{
  "dataset": "single English nouns, adjectives and verbs, spoken by a formant synthesiser in many voices",
  "time_shift_ms": 50,
  "norm": "batchnorm",
  "kernel_size": 5,
  "widths": [192],
  "init": "orthogonal",
  "optimizer": "normuon",
  "lr": 0.0091,
  "epochs": 10.6,
  "final_lr_fraction": 0,
  "warmup_steps": 650,
  "weight_decay": 0.02
}
Rows from block 4, named by matrix and row number. Rows with one number belong to one channel. Each number is 500 + 40 x the weight over the matrix's rms, rounded and kept within 0 to 999. All counts start at 0. Numbers have three digits each.
# filt: filter width-5 conv, dilation 16 (model.blocks.4.filt.weight, 192x192x5), inputs 96-119, a 5 kernel for each
# gate: gate width-5 conv, dilation 16 (model.blocks.4.gate.weight, 192x192x5), inputs 96-119, a 5 kernel for each
filt.123:523466517487491536554440586582507500471480582552489467452491435476481447504487490469513511539484471468522562520445489522494446526473530491483426515466496476513531504480440518516531436449506499507501569495463542492513522552555517572513505532502528488486473549507423464528432492499436491440488480442478532455532484577531539402476514499562489530509453469559536491
gate.123:520526496519538538452470503484543536505482478531554527525562510526503518534509485506525555485540492525567565512425468520475499525520501523562487404497450537558469460452531524476486484462438446461568517464438514548532454497450543535493414520526491470526478521488533504549511476536526501529505536476514553462365527502492528412497488512471518498496497473484487475
filt.124:481442510543523574561526495495513525505529523490468512481528534509489484505478507495562529444563445457459526571428475465510475543471549511486502445470472540507467554526482587492471499465484480494493476452543497456469459504498546483535561522555499468434492493512412547493503510512491486562545502535533462451517431494578457547532519447541505504561468507477466443
gate.124:466452485503485522441540466510594528442520552552505493457467487564508587495471537511511505476466583557429559550477484492500494522537451538516565451512548587476521481476551564610553453508465508536467499508522463530569535522556489600520468480463550516505528569517486600577557551486493534467552546458387439435530538510539510495423548498471507553468431485468528515
filt.125:523504482480469426511488477447555453457501530451411545493544441497578604558453540510398495480431502514499621460494490498489452491472508479481512473527513482546464449477485477512567464459539498524520507508491571485499575464450526487515473509503505521495414519450522484545503573545486478400459474571466491540500507552534525477507551462497548465485503452536429415
gate.125:506495473518555485431490511476472494527429490550530477508541559429548473491527507470501476468449582469511448486447461455483500516511533489548465558487558522487440546466491493485512479432448576493546458466529548570530545515478530523581503501457443474464525502460518475474548432509523510587503631562487442497418388534562420582572551488475489439576519502499510452
filt.126:523580453487503568460450529542481500535489513545571522483526505515462467515562500475503474507458546519539516539464502512527476470454491469532477481484490466520511489468465510495545502509385529437473544553467522500523502476463515530518516504536475449509532543574416485575464537541486521567509551521505515462438532494516510526377456537522506512506497498574499490
gate.126:486459466531498456488529465521508430526508471548505495535523504475559470422522569556528478477472550527494537509530544456485443484500529497544509504485511464526596496514493453514599548447554501472513549586561451528493578472474499572510574536596530512528467568473561496486504503515525540525550570600551525559515574474480542478474534517415492491412473499525539543
filt.127:438512447511545532469484473566555517497457472493544434507446555519516491528558565480479523532540455500438478443504556493454523484518524575484407502462553465411552450544503450524521522484496576584548560512447494482487498458453503464529510483483513486547483451447493489459471369479554496523543433562551435540552536450565547470491546508497514503521492544512445369
gate.127:466455436460493527561420489520528569479511489515580560390506529556469481507522558496544547459507488546557452458470527501409411534461507477521520490491496514441518462560476564500533487488522569447494436533546506493445501528533503514558507439537514463430514481525499477560463484464479487421510585527483481445499490418489518507547495452487523500632534537531484516
filt.128:519507482528478491484469489533500518486545478472528462508498487471505504570579438440472446456474552491510491480485494460495549486467539503402457475473498447527432463551521558437506485549536530560482595439547574528503460540505484528613547437522432509508545490514482523453437582524510548411519545542527523489475482475431522508537461490528461451516476501466475503
gate.128:491498505481458516450507480499525535444522467470511552586512507494534528549502543484516507513509581501555490517433485423447481507466592495444561493527518552531478492438496488513489503456468505511557561465517494526522512498485508468511552498507460482479477549461568555515473482494449560446431540457560534555475498451504514459474458539496623531502467512532515486
filt.129:509502536522521504458558452494526475486501527486540449525363540470461435485534526455534531491529414444441511518519479470525469445519415504558565432458504545450457515495519527530460442527541466482521473485565511511449602489534564497502533550528476591480460477479569499568530498577534558531517412556521480443472522440518459524521504536538482509448482480470487512
gate.129:501521340515528526491465491496527515490502481588447553521535528583529502548542590545544548448494428503457470451480450535548493461501510612465423494469505467446582438532523483558510472495501453487493507498531529498431526489468521503512469476473494527397492519503510414562509482429454460568547546511518493489468411520508547445541518471494447413522541477468529483
filt.130:521566525523451484599461501478494528518501528503542509530509468488538582484478472470556513401535542485470512484456438449471476515548449416483448467520530517490543485414506538430475519514414476579527472533465468457505455494533523526552444502489526475586517530533552502478531572450532474369522515528513486477511493476518466598450471481500455505431487501504547517
gate.130:481447482463491494476491531485496502468539476541549496548499525480513549483564504437546454500499511607498518469522438422579516532492500470476533527420472511479466504509535510604466502497486521479535545540475527540550539509584445479467506452498517501476524482519524478467480523545459481520559565534481517509516458519465486523481516571479440497505510510513533502
filt.131:483507470486452593483531493442532548460515522497501564440386522505556505550486494615487518481465488502383517415429487592467465528499517472503504519463509479488481492493440495480559478457458439527494472523484558566512494559520518532425535468472549575508468447525623462422479468456518493526589498498396529462517568471456504471482453532519540531484472428532482488
gate.131:486525511485496470485526483490486475495462466569586510597513516571437459502511482527432543514488559505559465444476479445524512498516528408616469435446506526474566566498488487479508515519445487547534551545497536490600444484475579543500552499544513427532547496520508438440512495488515480450465489465514598457550458515528541482479494454428515514514404471549537524
filt.132:481510539562573504508462505562460570419504481436501485539469493508511530451519553509452509468474438486475549582392459588509479518508531473534461539550438411514556498479441548435504480503521504493500545511478472448510558467452533451472462475460487611441519486401512478481486482473472490494502528505551491566462489477464424482582537455508458588541538538532418488
gate.132:463488418560531431470427448490527516505499493527524561549523486524526464451478561565545509487493526513563415492516497512474476522473532556506521555488527499495478460519531504528472514448500466493463478454508572494480497455492502523504486509492497451500491495478489593508440412466505493484467447505501411531529508486476424460470575421453535475525476492496457498
filt.133:505530536511551420491505524515503535464475456521522472457464446514459518514535517487481493497526449476405496526451542518453474483472453481524488570487467439477483472528468500510495487526561515534594604390476518526529487564449542424482473524518484533528496577475476377464491459516442544510516424482449427408590448499495456471548545543501537450453510537463469464
gate.133:536475499517440497488522539509459474523506548426529593579477471490430459479441550570529489557464515490507447441459506487424419534459504468522531457475539540565551482505533561455520473496437433485465541501578485546520491450543541545517500567516518514455552452523517533460521468390487507507500535493533514485551455526532510503471574452530404554497522536535492552
filt.134:556501440526588432443477490500405486476500480480521439512496457493496463480457502454473471483434498512574467462454544559443408475511502534467475521566492508446511534588519462509492539496550536555484451524550505495544461449455517535469473490458502430483507504484556524546490497521480477495469467467536441521472563591421429533549536448469486517462528512533539454
gate.134:507541432447552569538490489504498520520515577489462538493526506490571519468522508470535524522492538506425461388439526523506500493519470453405535548483522511500518530553478456535488507460473529481537480443471431525545548508513472441453480510501477397468537540550588542474450516485475536521600469497473581432541528579564596445463578465534557538531466516480456509
filt.135:542472497517514493430374471512500464478442438520518498542499536521457518510597462419477578450457489532564476507467531478476538520497506501420489481536446538505494477444452494503501537517464486524612452502533496561502558522479520473470431490464519459492503488428468489462482464458477446585448446540536507493473549570592509441494556429478461456440558451466494474
gate.135:486433466464466506442552558457545515480520513495458550501520570473543506504534415568515499513448454463548540500574481465419474492460489536449499514522462457515487500455508545470499521477417445537491496522482412469511445478450551546495455411463527453520596471529468489511529485504523535514480484436502501486602481440551447434507537506501497496492540571527546506
filt.136:431462491507496441559521473419410466468438447475543494507541451496456481512522534493501463524554492542494460457462504472493443541557507459500566536480505442533446463430458436486451511474499496508505539491536474492468477431457422468554523500511476507516519537591437494467495487457547489455482413529463440437425541508461606446501533527516450518512474468502546448
gate.136:489525445505528520479542483543505543510515549514532595540485514490606488539513472468494526530512515558527508499486530488536556515573519507545477498475537546557445562531504499507522580527523551523524522496483507568524516496517425494470520496545495504491539500471540504521495513553588503500473449484518401515509512547439495489497512442463500538528472482484481517
filt.137:531553550473499505455459556511493505535512512531533535521469465556468488475461596361452448523501499526477425447476442549478520455533548434482466472449578498566494555492408483609479478531437535500458545511494515519506519473509463431575475594494576485535519483561431517415499568465482495505575448495440486459539490557523509488523506508502495506523515514462436510
gate.137:453472524518528431518497493501550548521533461553577539469513508535508508508491575480531475517481558362529559532434514460540402503484521498479437492456483486499503507495520504505465479519523552494526519467506506514479520530468522552592483520492541478510493511549582476525510552500422482439540511450563514491466531513482513509485470518474477496503447513530485510
filt.138:538510512553529473460544455473484548474465491505464517542497490437517468440543475537480537503492519431431435575537463488499534421516527511486489541537500498495534502473417489509486510529506572468564505519472537491494557502484541516458486542510531573518439527458470508549466489551454435488494565542513494578441527496468452463532510474471525501468530502524487532
gate.138:473458509456511425460495497464537458521483466544464572528493556487457487483465567478543482454461454472617458464529453521474471487474433432480387465518530492519517556646579486467509537478445495462491525508491467479458474497484506552570484509487496455482477483451551492521491506490512509513455536508572475582549527573484505493501509496482548527541495523477469526
filt.139:470487540547512483430495490507416513509500542464510532473455469506408495493511516519493576527487473539513539435442586512477420559509455448441476511485485613390508426462514518531465509455516470553534591549513571481533505500492509514488516456500461546508465566506470538496501479510463480486498480466405486449510522501510444575519516537503498501458470454513474483
gate.139:449536555482511503499466487477575526471531573496547562474533461531485479493475513494540539493567520498556570513510532439460620463460481528438379465440506426517495492462453512507520471534549560502523527468535532519499462524541515567470564545473522468546506504494526538591518507487507500508447482482527561584489533508486494522534515455503551516550555508491526487
filt.140:576478426515533476511545482416550499499522493512466429502543477389482537493546519515516547487455493503483542485453512409523542428476528535470536484403574539445496564439591434473552464498456548456495455492548482530530486573526514484520515464500523524491482483435466503458490485497507503511488536540518450520492467476573432508525496489443552480493504498465485500
gate.140:449448547497549514555526494541517508440536581417545465475499514560570553559514545554556552475509485516505461488526507510428438521460482455562530503515508521464412514459572513497523483517523501501514526496487457489508516506446463537506529448527496456479543507474561506470482487567499449420420632426450530557519537614489521438562491532488472548492430560546426465
filt.141:438528454550461496446526497537535453469474472520503529455467501432480492520481504532510560473418526496416565452492456401546570466461478488498502536538468551457446490494546505530487448459509521476533516474499495496480543484494479525513544472494385509442473598521459441545544474489551532466602519483510502405450479466514542481488503598490457478509524460564535552
gate.141:579476464563567515444459566498498477486464532628569466468565474470493503554450454461533441503459495513559629590549472458540471535519489496508494510457557498552534546496475478520516502559439532518442452495535505546494525504545506491503507481504468515514522555469577457481483490551498529478503543513515542476405531557483554516481444509490556488487535477506552472
filt.142:504468522530452526518474492476465486486540515492516547513571526563424516528405529586462440496472480521578543588531566470535454422483452574470521466490516540519528536550473534573515535451475481487491507433477491499475567547503496507521558544511516540459564543527538535469558459591475433562487512494565517507574474509491440462454463543476460494515494451513529508
gate.142:548462561501506482433470505462478497526444504501481513602527516544529540518462498582525507499498548517505453507467421463490493507490475501462543452516581507455463478522511419467471482545569555509428478483443491519548503552489551574431545521602524497477445562476545513501519506500532547561540443521527513520531512437502468475502471518429504521484460483492485494
filt.143:461543518534516500488473552484478466457442514499480571462471490442499477521505432494449441514503523504492534467460470490522550536535494552545534561533482497557513496445474459482557484551517478517509441490490530469532504476503596535454562533531484484577528562508479491481488532507489534513547541460419509515513524513531507465523484485513518494495471531513475480
gate.143:495501515414572473409521466521524514489477470632541544522487511481465505466513546561493462557538544549534536450496534490477525420523496532518497575535455516514510538571580553535490471478491514495581547532476503541577495513446541557545441508556568476532508520577514496562543486489504548585470442462499395515485473471548468541529421519524475538493514491563457502
filt.144:463499420535497560566508431549500447505515471447473542566499517466502485493571502478464491460532499505537550524526530491543484501518509607524486508513473463481598541441489481476534556505486431507488409500540480534492509493520467509501488438465476562494558489531555523490508477547481539539452531561539492545489477496481475569443461505578519503508550525546492509
gate.144:470482463427530560578409509467542519495535467472516570454525549529499576552467561560469485532533458505514560415500476478453433529478520485430497517472536428489544518482517534476533491547443491461438541456558535537527504535511509561582536555501446557509508527609484519496513542509456405501621539469512503434464499511479582436550459491485499502497498490562498524
filt.145:446441495444428531482553420466537612480496431552480520460555441444459475553536496462501570516521432599529539487487480484433482531481515542455471537524546565497518480488540566459506508494457483499437536463525509563465493463422494482549525520583587504544511525521486496485497505502557508457498574530519438494488574469449512426482437570551488535485487509471498492
gate.145:492510507565563459430447533499523470488450485491492515544509507473551487547521511547605480518527495486617482434447560471453539482547512551491453483471491564516516484498540539491499571586502485573475511516506471565520506537489402604535473501488565504567500459485503480525567563491537502503530478585502561548517467492456520544529482471470454430520491501494460514
filt.146:457531492490501391457545489570494484506521537496539497470501481527462511543596548503462496552514518504512531503428548562518497584463562532492521474512451487416517478538502497443454495556511558467465525461526491496548460524470485470487547496530443580564502436515403517491458438421549529461502517539532465564566552540484498508517491477478521463571546526492474511
gate.146:597543536415510515482498472485482490510521450505578473528475543501467455447534516588465525527484489494463524442468451438536463533497507474521494504526457512441484448491558481451496510505495468556578538483484490468544508553522481504571532496525473509518535469547498503505585480494548482553551550512503512488473483503523511494541474512548504508456462507587519435
filt.147:506585441444494475496470513494544550538526518571507510545529514515500493458505531570533555503454461456436479464442491550545569503501502477412528542568505488445522584542534493527514477461430503515530529564462480517498545527572544540503427467464528480480423516556498548549501409491463463380456458512604512556458483429536523537505530410468518492430563444473546487
gate.147:456468566489504535459518467464549481466522502517510461563614510528451479517491506479478511500475527525542472486437451529498439536528519546497544509590567593477502512469525550468502435445500574546527544481486437496537583552450569510621427482496510585491507543493509555532475454515461435470522547451537463418462529471455456469462504544464397461502480506608511500
filt.148:506515471515516496531493524512516489534486514503520536465523499478503480535506425513519487548518525496514470473496448434478505517509536545488539432505460513496420558515530488507534560541498452498435537531516503419455481502514500399473516512499465517473481466512482465519532471504540499438472585484495508504466442499448530570533473525513474516445591571472474487
gate.148:558448465506459493516462547564496520460494543573556567549531413482592542434473515489579504454474488524521386457485505507469469446593514497531554540506496483515563557546612548501498532487536576541529546403478475529467518460464564470474445445442424525563575505499513511533474477517557562511424573532474549506485513522450518525506470365514478584537560523441507515
filt.149:526494531583486458474463412444474449492533484492514498553512510462488502458481551360503398463441524481441518521503428552487481455489567489417504507501468505478438573507536567422495529531528514500535599488440504469537485428580518527569525498525537504508531430502524556446492496513515484487553567445527528504460537540430452525492443469486501441482505556531431456
gate.149:500480524490496501557520511512542479501505430491571551576494463468468537527505542501494483510498506543499530562520462497492468512493485437465490467499527513502529520470491429490451539463491471480495503503505512511460480487535567591473521435460517435509455533568525549472596560554473513558451518513476528496497525520530575477554428488538560470476468588531435503
filt.150:524499505498566457473467478515507506495474527564529472484460506472509475509543533558469554554555444468502389515520473431479510444433519615524400520538477535507473559475496416532578503442483501490505527476499512456541518541569448519408462410446505475540537556608495552564466488531528441566591390398441499474477554548518564505470543527524484490481479466467476481
gate.150:505500505534497440467491527470526515542464505494513525425456477562512493542501547505489482493547531510529592462525455453551501490520529486445514489498481468601515566465423516511512446515584574551561594618540467554559531526531558524526451477462509501504485565488474497434498566564599499521468458512510453564513594522535474517468478456515438499500527504556511511
filt.151:458554475511514446521430496488506539504580582527478476491528559554577521542457574441503543435405520472541543436501572498489440553504519428526563489492512544497501534473469499453491540521467485533519565421523482491512454454528431411484515478489475481498473522495499473573482475490487502391562489456538516468448499509470565511490566513491464487518519533492472502
gate.151:497544545484468497466550515451507560528458517384497574522461467561526506481457512564480477500505479556515487562451524524533511521515484516503457526552500479452477537600535467547541499501513488479517590515490506563514479523538514515485522574551452452500542488530501517572540468411514495527464568512478491503514454510423446488562500512455409461478538505557555516
filt.152:460519480487512510498524532506540472550456443514448536540485505466505487488442436521508531544517507459478599493514473466519554427536499505503479472542551581433452527572508457471485457422525525510503401559523463512508427521491514501459464472487535462567563541440511506514510519512488466540472510507474508436531532438480430476464530529528530531429441467522523498
gate.152:501554511489468479462497504445558583468487455545501520484502478466465444464462506468504542556470484483529467502563524504520536574501496521461437456483414447529492533508368555566536497464465508452519554532525513541494531462449560596548484515521500518521535577617533459493451502542550538535457526530546468444585533495559565496484449494559509512541558450484496518
filt.153:525523501457492505465473470470527521538492458508461533499495438505525493530468431470543528534550440434457489456476474470545512529519507498501440440510499567476491571448551497520487489456501541477509492461576504497478521505498549546583511483509418503486508455542499412493523529516509503489515409494529526483480543513542563509546472523500490504491539534488475463
gate.153:486554528523522459507533472453534445439518525526491468569500517516504508481524539485420441450535520537480497522468533488457490476418520496459567511533506482435525555468544507490541522508521460465565645525491513481529514490521519477503522458508491561498504413448558600473471465508557489522498496501498537557561483457471458549497475444457447570472530503584490494
filt.154:481495456500544491464541535560448457492512474535465460492550536510501492544473511580516442549533519484495492514465434473520556422520503432534499489480500467476523505461536501421454516534530485490495548480493495444416498511536554474505433520468471601562484458530492518482490517490535459445543479518492524439461522457482536528495451508577519514531489510449542624
gate.154:462403504380504479516448511421500540555488535505476511470483530500525496502568469514501481522590482518544475519513456542509547535519508380493503517471473581534490494470577462457611539524482525537517507495486542442522478508417509537513471512480514472507471530583502483452570515513486452521467495415509493513496461511530476478531531511446471521489480580488498450
filt.155:539439528529479481464465459448443451508523530510486495451490485452562529468501429503411475600422578507522562489452485434434488538454520491578442500442512469543516512476487504501516510486505485505544439518517473551468459428475541460513472552566530522492455562433474535552493512460527521470489556467457543538546496518499535557494471490448510529566578516520511563
gate.155:487537435501461420442539467508533516537484488546531501536489483470463460456436450498533522496491516504452487504550479551520474525515490527494492472515502487504455493545511488575526533555450489555512485480511466563535527458529541546547473462573515447448455533524504517475557495479445444608477531533522549590496469511552498512491434544505485467444534515521490458
filt.156:389440448480449384430505529535465499500570522474515448410464451461430501564454442495544499507527493447507607519453507501483562440513475459536493563543494539526499545555484566517489495445514383514506554473456473493426554550534600492514439492528502560521476443485547545486476490537495411456513639549490474481476469473396418562445497473520495555441463525510564485
gate.156:570481476524488506470555471458492481471493482454495503483570529468575548549580520526474554512524542543511478497461475501461523457483482509509479518526531512488522502460458534498577504434390446541478511518489482527468535517569523491475445440487492517488547430504611489507465530470493497536472639524509503546533480534515483551501477414456475478512552458545503501
filt.157:550525460548487444534544458517524486533523525516515467527524515505532482542480480508511565479421537496464500554423507443488559553487514488535477517439466510547439515474471498461513496426517547486513532460528549492511525509459531513382499523498472492510551501532583486541488516459476514474408544444516437488485573506514517491491501525447461416523422479544447464
gate.157:507514585516540482537433539474508605485529516488450452537500493568521540481473519465499502522494503539455472396555522503478489583515480495444457471482563467419550488480567518463436574508496474477460416546485515480513505486509519466573539538481469426525502488473459558559485448428465500506496552488495455578504471488502501521480498525512473434515417479516483450
filt.158:467550505472551492576472464454514479480471407596473483546502473515408477503530459482459476534490415493496461459552454496507617519586451593540449398472476475542461414564481456465484581549425574561509519468532510551504500470506471415437402490527569502452495598451536483473467542589536545515497478556518472455473518504553456460397453471479530556502526505496472472
gate.158:513471497467536522500481478445535473521502528532578487491523469522560533484500465533471432530496499580521482480428537466551521452483508511505475536447446494516472571452480524528545556523520536507464465544515468484451486535445469503544491557463532448560548539440479623529523488451519571484531449495419460555507475561530614468540535479501443479613466522558542493
filt.159:438465557550495444477524535482518411471516582522517490539490478462532535475446501499502508533385567438453482460583493493519498535486455540526446555550463526476541488567542470548553528534545536474519475464524463486505472514517479489458553512492544479532530387392604491517507516475547524559563481519487469418455505460487492489479498512431583454476570491509468524
gate.159:512501474550485509416482531469533476592505533527484437468501549531503458526550478568556518533496555497486520478565503532491525541420498448544451497534417490500497469434545408460485496532525479467512499487460520538454490455510542581446520553508497426456500511420540456529482492453513501449574434517528526584487478467487436553532535505468531513546539504485541496
filt.160:527533460489550516497567500519532524446510495457535490546531535555504599489401398540513540561515503561504483407536445457487509509545547527538501510483564544502477508547549491509532440511446517530420480484438529561513485524448451482503504489533499468517500565537466564490531545550488482548463520517520492482526495505470546461521512523526503479474442502537466475
gate.160:523486515550518469464530440429527510556563530549564538538510434469530528454543495573528499483466478495448532522455491497521470471486497552484567503523468571510560477487588444515543513569515464479599575428471484556520434480498536531540524572489632460536443519487397555472450428559537544471452502466502482502538502492545514475431480461483477490468538500465524419
filt.161:552537524461456512474481440506484455466502503513483410539545457449499549459441520604466503490484526525437499473519513528521505438494509494500453491476476513437499468514522411508578468519535543531479531497491431520535564528479468471484467424503537553508518541556571504499499502467462526536462451591508488515489508530553475503509471497471376458511494471518509469
gate.161:457510467534510483497560426519525515472463495473458486493524494512497497415504475523579507501479519511556455528516504469516485590490510551539430444449529484450481492576527444484552518502535480492507500506462509505529386445505561516403466463573446464468422514511518479520496448599485518523484543440474535474496487552506579421441493535473478507488533568496539497
filt.162:439439555474497518462545523521510472486446439435419510430446443467510551503502450488453518563448481482533501489493460506439460493506508463493491465498541472513527542578451479489442485495497447475506473468512519529536455455481566496504487533591522412498489462546505534471485519461539464441462439467498652497474537514388485482497523432460561537576532492567525564
gate.162:567462463454457483508472465469503518487476419484507507524476512512575480554542570499527561490569521546434534488492434437493498485450503505536448510500488419584478514541515533566521513472486436565497517648392525503512549530498499548482487438522439524530513500536445513477506493514524512446521464466494505484451529538554499506476422473484423506486517497539500474
filt.163:522539452526481467458417468501486575519461527515582568487532469481484458438515450467443457551513537507511508527504529596515490501451452497489557419491501532500629544503503507519464505464501540497502501533534447520512511514429464484549438528467515467563515542547549448476458476546486530457480631445409523439414473543514517569396428460503496515550440525492500517
gate.163:479529502524539543390510467539439501490361507576534404515530475484527603527507540515526579470487499466541474417531457474530507525497520506570458502488503537515542509547569483524503539571448495517509486613538453531497494539477412493580509428464485518511540518461613536518494508502480519537419579545455455529493481486469475527477486513476521499487497527473483550
filt.164:436484488473496473486492479491458486518473504436470456470530470507468551457456535499453551531544583516448547507401454457547515453531580455463501512461497547513455503521537553550544479552532506479478483550474554502473531494463419467493522494462483445543493520455408493549514485515450436490503449556530445444470542480467488527527473497494476536481478496516524545
gate.164:486456551459476520510530461510475499481542520515515500532574552499537523478503442460508565522524501554485545558528515585447537444497506526514538522505493461455499559420596511464523491468486482455543520512503509540502545518558511551505478532484515495461534497467531461519500491529449469534515492529486499509490591440553493391517553433569491483491480514574401479
filt.165:480470501521533446535485462457442495514453468524458472570486464528489486528557447536490444447564505451528513560603422479515466487512512504524468440493464470546526497505499446489475514459457576518487494468551515486420547519517477562462525465489409455527510497439529585499554546454540529515552498506551551414517424538497562538521534524527563519367512548469427470
gate.165:530484492519508499468483505451409450573493514566477572515532502484476506583494535575569542518518567567532466450446535551538506447509494493530387558514559453583508626597510489534555517532533486509476487547515498552399481507521495458529542485494414498418531450411466512484522544504461528524526469438466531490633497567485510523497455450494539512568533524565591480
filt.166:567525510522504498500504505514480463542499485514413442567573460537473541456470450553537428506503450480460539485499520449477535478543552516425490458470577461490502435482512499504477478536529533489486484484561490501509541543515504510502534526508448459449452443460513501463476525487507536496530489544451521468455461557477514529537494492472484426501464465528443464
gate.166:572444431479487540447510460503455479497506511514502524447438560502504475522510528565386540495559500514463474494589451497570557534472461466419543480527528574433488580534558480528476533550505523489510528523513507501543524489536518462476546451571446499508513543455488505446546515489442469576481520471490496528451471470526568424478472461500513549528511486550522512
filt.167:459511525549460465484523550478454490590496475483453503453487468467464553516498478518430465435523466497464393487385493495510479462482500521547482482508510491462536474580470487435515500528499474438509482487513479443500515482543465452568482532449469474451606569550556491393484487488467491546496408462413443487566516541470444433467447490492517513512545489480522529
gate.167:527534490484477486519590509440533455550477465509466537489487431569522586520522531550460494446520538547488446447515493538455555555516483540483518505493475509520462452568548468461496520531488543468446511471510545570552541560528501523408554529504516484536446572531529469523505512472505506480534466475496534500453471494480459461495547502479565468556498472551485526
filt.168:526496537512452425471462510450545421448484460495522539481531505568525541536525525524505511521492500493493443477484612551478517568499489409538516487467487433513482550483507488524521464533525566450470495534450555440490479521579469510504538498424506470485530513514604446542435465515492490430506480465486498560371539488474456496515482488459532495506478541566485472
gate.168:466539448457558464443468525537447476529490470544531557522482557425426475433492559447438572472500546522456534475489464594499475529490487542495472564544505512499485517524529399494516466542479487506465467515533515486459531456504465523552474467440458508473485508462485546472507487470513509489473491516511516456484423450541523491518527508494555520432555487507488489
filt.169:553596442498541426491415503517533511527492524523526479577533462500532460499502491553448478493482500465380523543487478550595500472492467561552454556561529558415474456486459496496584483518572509508487510510525419513529534540509580515463521479505506538541535493539470463491495436446465480469519466426458514475488498494524493433450508536546532454462488552519468461
gate.169:573471529449491512440422495496509540523522534534501603516513497458498563514484487436478470532543531554604510548421501490549504508553457568489446461531521451520505461505521530512552474533533601516512519515524522428499488504518495488646578478469492409501514514546657489430513517523476503443470495447471523473521521500527533555514555483528579536552479563508594505
filt.170:483482529480516472501419465582516517504530563503518474464482516488441554496480456415525551503484507478461525516455528583476491490550519437495433462515471530520506473502540512500517505519528460528513512448500487482508451532523378495438498458474480475455469433556488506488504489506482440452526524469486496557431520501463474497528492587591479559507494475423553527
gate.170:494475483542533516491474464501513497514503509555549509519556482489433481542503592472492572557567521517505397500534481481443523525484513536469491512550474488492485493526527517450502506513494530562494521489555470524532457536477477421553473485514513481475468598533461503487475459523453487479515558540457470505490520482559465467492515534481520486440543446518580548
filt.171:573587452512538511478561470424514494443509452468523495554506506478569491502471501515561457527434487436467458520535473468534478468514533505456400521468453484514499452509551549467503483426509509517521520499540532438497459473467492503492542601467515477467464445545501494507536421557474508525504500481534538521486411459507523466504507536493507516478510477551483443
gate.171:482488483458464457560568499503481478591503564460548569492452497498533561485515461460530537631553498431502510492458473559507502511537486489512497503530487507435448552463504473462447498474513511521464492517448526436474533503502430524575491397481493454528519506511468537454496465513502453497572538462491512423560457495510559511522582479554516526525534497548510504
filt.172:567561489461483481481508493485409501526506484477451560480513424419484509504472530426430458486491500452514464534505512466486517477496503479523573453467491538419477547525511472439520495522473487482492511484491534535478523487494477445475526540478528470474488475486574484585507508418540477486418557438524527510520508538462496463421530528447485494482447512520491502
gate.172:510516467525563509468434505531531502464553500520566511606539480522564502502484573518480414485501515490568486448584485500534441511552517511587520501512474488542529481494530474510474465492429487424548466499505444524431539501520547501571546497480556482500482501485455542491503457500497445483475511552535538491539468502513515526452509501480548417515554514495552471
filt.173:483497483496455565447564479534458526552545548486525454487497483515582499464481499492558519484549535481501460437526512517519518467505504466562456537565525560555483478504496536493423516452478548484488517555444470494503491525532534505539461485558518503503530505459543519551545626490508489458494564500469495545602432573500466563528472481534544511547549500486489535
gate.173:559567488477506518467468533486488545570483475518457494554568537476515537527521426465525562476480557433479510464453523446502494517540485469454465500549584565480513504553575547523500476485442488497501542552492514478513560532498544582609466554481415477435523494506460467515513480402551475544511509520491556484518516487480506459516475496504528526529496454548491512
filt.174:441471489459556627518467548509444475521492497469477495440522569531447494454475606539505464563450462506443440470501482505389473498508502475569465493519521464486463517547485458508516483482463544499457499564461505565501512498637476536475398454490491557488603552497569458518478497496532504533512469421399515480456421488457524497501483541439496572452458483561445467
gate.174:519523455521373539458519519467577431482461533479519472491522508501509491504456564494448494451533635492485470473494486551512484451505497527533483483462484480553501486461452492492552397491460473486575522518417543517462517510584593499503414488513515551527602630527546492549497496523505514580541525524475517451452531501566437429424539489494511495491470477512538530
filt.175:534533436504497559496461506466540520524571458467530502603610502470518510500545413550558528483485467511463456529538514541478470540497488551562431514438533521512502597518511488500540541542492530626461469511549496485542476496452540492484538475490468584502435485502475586516572553488492468475562534533586470532487489460473433545540494510528544498424503376553486313
gate.175:459446480550473462536487504570520514580550502503473543524464539557492515522505519524518519466470463463491545564522500509466524493493505429436488467494465553503472472487465468504581485477541533522498504478522553508544501608523504525529478487426479479593484434546531499500506466494491570465476545514467542538399509549427543514512479407544560483481485523498537532
filt.176:505543536470492524494474577559543469530469465472465578484468513513448501527502539546530500450467465567497511525551521508520503505482500508501560512544434579558537520507485483485570498527424546484522470503504580479498502507455492489461462504499527518554521501502526485554513428445473425516459443523543511491455471471602494505477499507496507494490474550483434455
gate.176:521525452494492476550495459502528481507521544513454457539483484479569522488524509535543493505447471569476530466455502519543520586463527478536459440481467578532514498455490513528506525459539546523544524537572468497537481500517512555470467499543551489471543516502488570502556481401514514422440515412559520555469478484580512603591498507506409517520552479474498465
filt.177:513472439571586612497479516469574560437500549505471471482484544562472511502471508478464473472510533607528618585507450466494496534491592553492458485559451408479467518440484502542445500491513580481526537445429521562471482439500610503479486501536476419475491555476458517524566533482461455500533444547550517594468499446595558417532603432493480527480502484525479515
gate.177:586508478480539475577492543450533544579496541506447524415477456427533506466476482541528509446490524472568504530524489509476490450486510435490499524479504497528526530509547444486477464472497430506521447565405504469478505564452469543505414503483510533509507476474581558474491522438484550497438432532504546518521479541485482581495531479527582502539524506450449476